A small class-conditioned image flow-matching model, trained from scratch.
Model: 11.4M parameters, 32-pixel images, arch dit, norm layernorm, activation gelu, patch size [4, 4], layers 6, width 320.
Training: soap at rate 0.0016, 28800 steps, batches of 384.
Data: trained on histories of elementary cellular automata, time running down, 73750 training examples, 150.0 epochs.
Rows from block 3 of a small class-conditioned image flow-matching model, named by matrix and row number. Rows with one number belong to one neuron. Each number is 128 + 24 x the weight over its row's rms, rounded and kept within 0 to 255. All counts start at 0. Numbers have three digits each.
After each neuron's rows are labels from the 100 images, of 14848 (inputs lightly noised), where the neuron reaches its highest value: "responds to" is what is common among them; "patch colour" is the nearest of a few named colours to the mean colour under the peak. Only what is clearly more common there than usual is listed. The data: histories of elementary cellular automata, time running down. In brackets: how many of the 100.
# fc1: MLP up (model.blocks.3.mlp.fc1.weight, 1920x320), inputs 54-107
# fc2: MLP down (model.blocks.3.mlp.fc2.weight, 320x1920, transposed), outputs 54-107

fc1.390:197074137136112150160125142144094131104117114101132125153097127107141090132136141119130114137093114175099149145110094126130119078120089128128103108121110140106133
fc2.390:191114187130122124126120157147143110127126105129082120097155148126136077143127171115112148112137093155103147114134140148122115119121140117135167100152123142103121
responds to: 001 turns on (84); 100 turns on (83)
patch colour: black (55)

fc1.225:113224116126113149106115143146105155124110124127161094087068141122122130107128134129106102064144175150139142164113130132095116116128105131091137155109146120098110
fc2.225:120242098112151165148113152131140127139139142117149136150130137164110152126101158127141119076112113139097128113124170155085100112118121109143140142142138117080148
responds to: 010 turns on (81); 001 turns on (77)
patch colour: black (56)

fc1.738:123155118146143141106067114108115115152128095150112142156133175117097155120137108190089116104113132122136094127135129132165140132146137151144129125108151121147133
fc2.738:127127110078115146231126087087113124106138128150150068106110185134154154137130089148145125108126107117140099122125132132105122156139129143118121122133106068127153
responds to: large cells (84)
patch colour: black (43)

fc1.45:133079152131116141144103160117126114159147129152145130086148131129170107162114098122096098143159149154127137125142117104138126145192144122105127144136132118114173
fc2.45:137179123147171147132123123127006100115153167143126134129125119143132113107107098126084121113138155131091132124132152178104139113133147127199140162130131127144101
responds to: 110 turns on (89); 010 turns on (81); 011 turns on (79)
patch colour: black (45)

fc1.19:119118145131187116126144173139184186121137121130186140097143131135128127137149131117119107118135127120169130119105086135168140118128144120066125156122117121121164
fc2.19:143170147156180142144132124154030125114125143128096135142136105122124158159113168132082110104122127094144130100129183162088164132139114130098159169129101120184130
responds to: 110 turns on (85); 011 turns on (84)
patch colour: black (48)

fc1.483:072112132125103127148091147158145117170131111195161079107110152150093113110118119106125128109135108135150131131064120131154124118144083131098159153131158191138128
fc2.483:154131141142096180222122136133065171129118160118159050115088129134106188107166135135139177126144159140130128141152094119101152110111131140130089119135120071145131
responds to: 111 turns on (75)
patch colour: white (27)

fc1.699:118138153124127148154121116129100160149141170099125112147180138109144116113117117168115116099199107128120114128109111118183148148112109122164086124095147146130092
fc2.699:126120093127083114107130153097158074137092141131118147086142117098116127127114168148136139129162140134076119131132111183108136147152100113156130155111131128154131
responds to: 100 turns on (94)
patch colour: black (36)

fc1.124:151125139108180151105124162138137166143150160101124184134133116122082115096126131123142102158115156120103149160096190113131126091151088156166135110117141137119143
fc2.124:124135130134158113131124133135156175112127115138089121148137129095132135144131105074132111165142129142114125176119095125141108084111160134098134116054148132135121
responds to: large cells (66)
patch colour: black (39)

fc1.396:147111077147142141129111115131165088091120118134106150176115140138119108125147117132126135131131146130141137195163128070129142157102143131097122103121144106135113
fc2.396:131165141116112144114123136137133128145129135121170122123125116082141105143133128095080151137164142083127130139114133130096126113113141119127048106139132125091091
responds to: sparse start (74)
patch colour: black (94)

fc1.677:126162140105143127078117129119124116121132130123156122129147081112118141137141092187134196115165123104106139144105150102104123143112169146126146096143135121164141
fc2.677:138136102131187133149115152121124188131110176120177127142106114142123178135115128130136162117147129122114124142141190104116136138156122144140066106152156129073176
responds to: dense start (85)
patch colour: black (75)

fc1.656:136146119158128105152108113119183169105120100122178137111161111125120123118098117146133132169147138132179099123131118194123159108103162120112137108132145136118168
fc2.656:110129128106131140111136108129093182159131159125102136146140112138122117126166150119139107174116132145171097117123120196124096144136113123097139125127116120136176
responds to: 111 turns on (77)
patch colour: white (36)

fc1.484:121150137146120109144142134092116109128147125134129133132144127151120131138124121103137151113125160136148127155078113106135143133104112168115077095164141139176140
fc2.484:116110093125141159115143130085128108127120096122133113120138083056130125124170139106113126125160088150124158109128141134115113117138131180113190102148119117066128
responds to: 100 turns on (96); 001 turns on (95); rule: rule 18 (29)
patch colour: black (36)

fc1.547:137119120122131121064138120088107140129131144136125154143148143109115155133112134162160113181121129136118105163109123124166092118109135144126149120137120117143129
fc2.547:118122166133113121144126121130130139143122110123134145107099111099153125152129114119160129136113154092161134126107154135120106110135145078139101146117153141142137
responds to: large cells (96); 101 turns on (75)
patch colour: black (39)

fc1.485:139140150126149128118107116111108147118074125132155123134114113141105142108159086093108120092097142160136113095094151098158101104119105121132129159133085128162133
fc2.485:142104129110102092112124148095116088162114138128123114112126118143134101084117137115127128121130173115125136178133151147151143123158141145089135141113150139156097
responds to: 100 turns on (96); 001 turns on (88)
patch colour: black (53)

fc1.363:125096099128131098138156157136143106112128133130129130126085162145142118108129135152126157111128137113126140132131161128155101098129090149125158120123160140157104
fc2.363:116075115145109115128125112133127133095132125149111150170119096097147118107135148174126128208143106129147141122124139091114153130111128131135197143134140117105160
responds to: 111 turns on (88)
patch colour: black (36)

fc1.367:105133137160163107127153093136094161122130112135088162164130151135106132110146137135167116143105120114108138126129094137121105120097116139136125164110178109150119
fc2.367:131161153132148106114118177126121073177134125136145136083148049138136158129098106111094117118096150130111161189126082101143141149192132129124123118146142123143138
responds to: 100 turns on (93); 001 turns on (75)
patch colour: black (68)

fc1.244:152117142142125134132144101141112187075082147096139122137105135126120122130130121166120142157108104122137136130106107131130103088154155137153177116138139132147122
fc2.244:088134131122118148123122159129115155148100122149126123134138104144128146088119120108109105125110124129142155165125131125113155122128143138122145137137162124143163
responds to: 001 turns on (100); 100 turns on (93)
patch colour: black (43)

fc1.15:143091158147120109123144171135144078185123129123128140119126137151102082114152095135127128162114136152127140148115145131125081144146132130169152114139117153141144
fc2.15:194111159139089156111118117135151123096115144127122161166096151090107117147085162125127130167133152123147108070126110119111144107124124101076158128147117144117132
responds to: 011 turns on (81); 110 turns on (77); 100 turns on (76)
patch colour: white (30)

fc1.44:133110136125175148120145119131119163106125156112058129097150126134133159136138131144112074083128126147154117127144090127142102122105100108170140098134124084146131
fc2.44:131144144121101133140139142105120091133157114139139114116158084142125114117120073118128114121212133142108128118124137102149136143122138131139100131154155091102145
responds to: 001 turns on (97); 100 turns on (97)
patch colour: black (40)

fc1.243:135118133123117132092160112123148207144132129119131142119114149115147140145161119104122100110136133139140147129056086124153126123126183123154162123147160126137105
fc2.243:133109140113120155111117135124116102125154186113137110148127162147139138070098129146108115134141157126165156130112125080109125112134079126098144135111120111106090
responds to: 001 turns on (100); 100 turns on (91)
patch colour: black (41)

fc1.302:127117137142122133106123151112167133127114109118105125100096128113127124165143083145186144156155118167123123092152116160111139085144139116121121111124128129172136
fc2.302:174129132154084116155123128158136130144149105139117135154070087122100127129106118160122133151106136109128105144134134125097102154151101128145132143146169118158155
responds to: large cells (100); 111 turns on (77)
patch colour: white (27)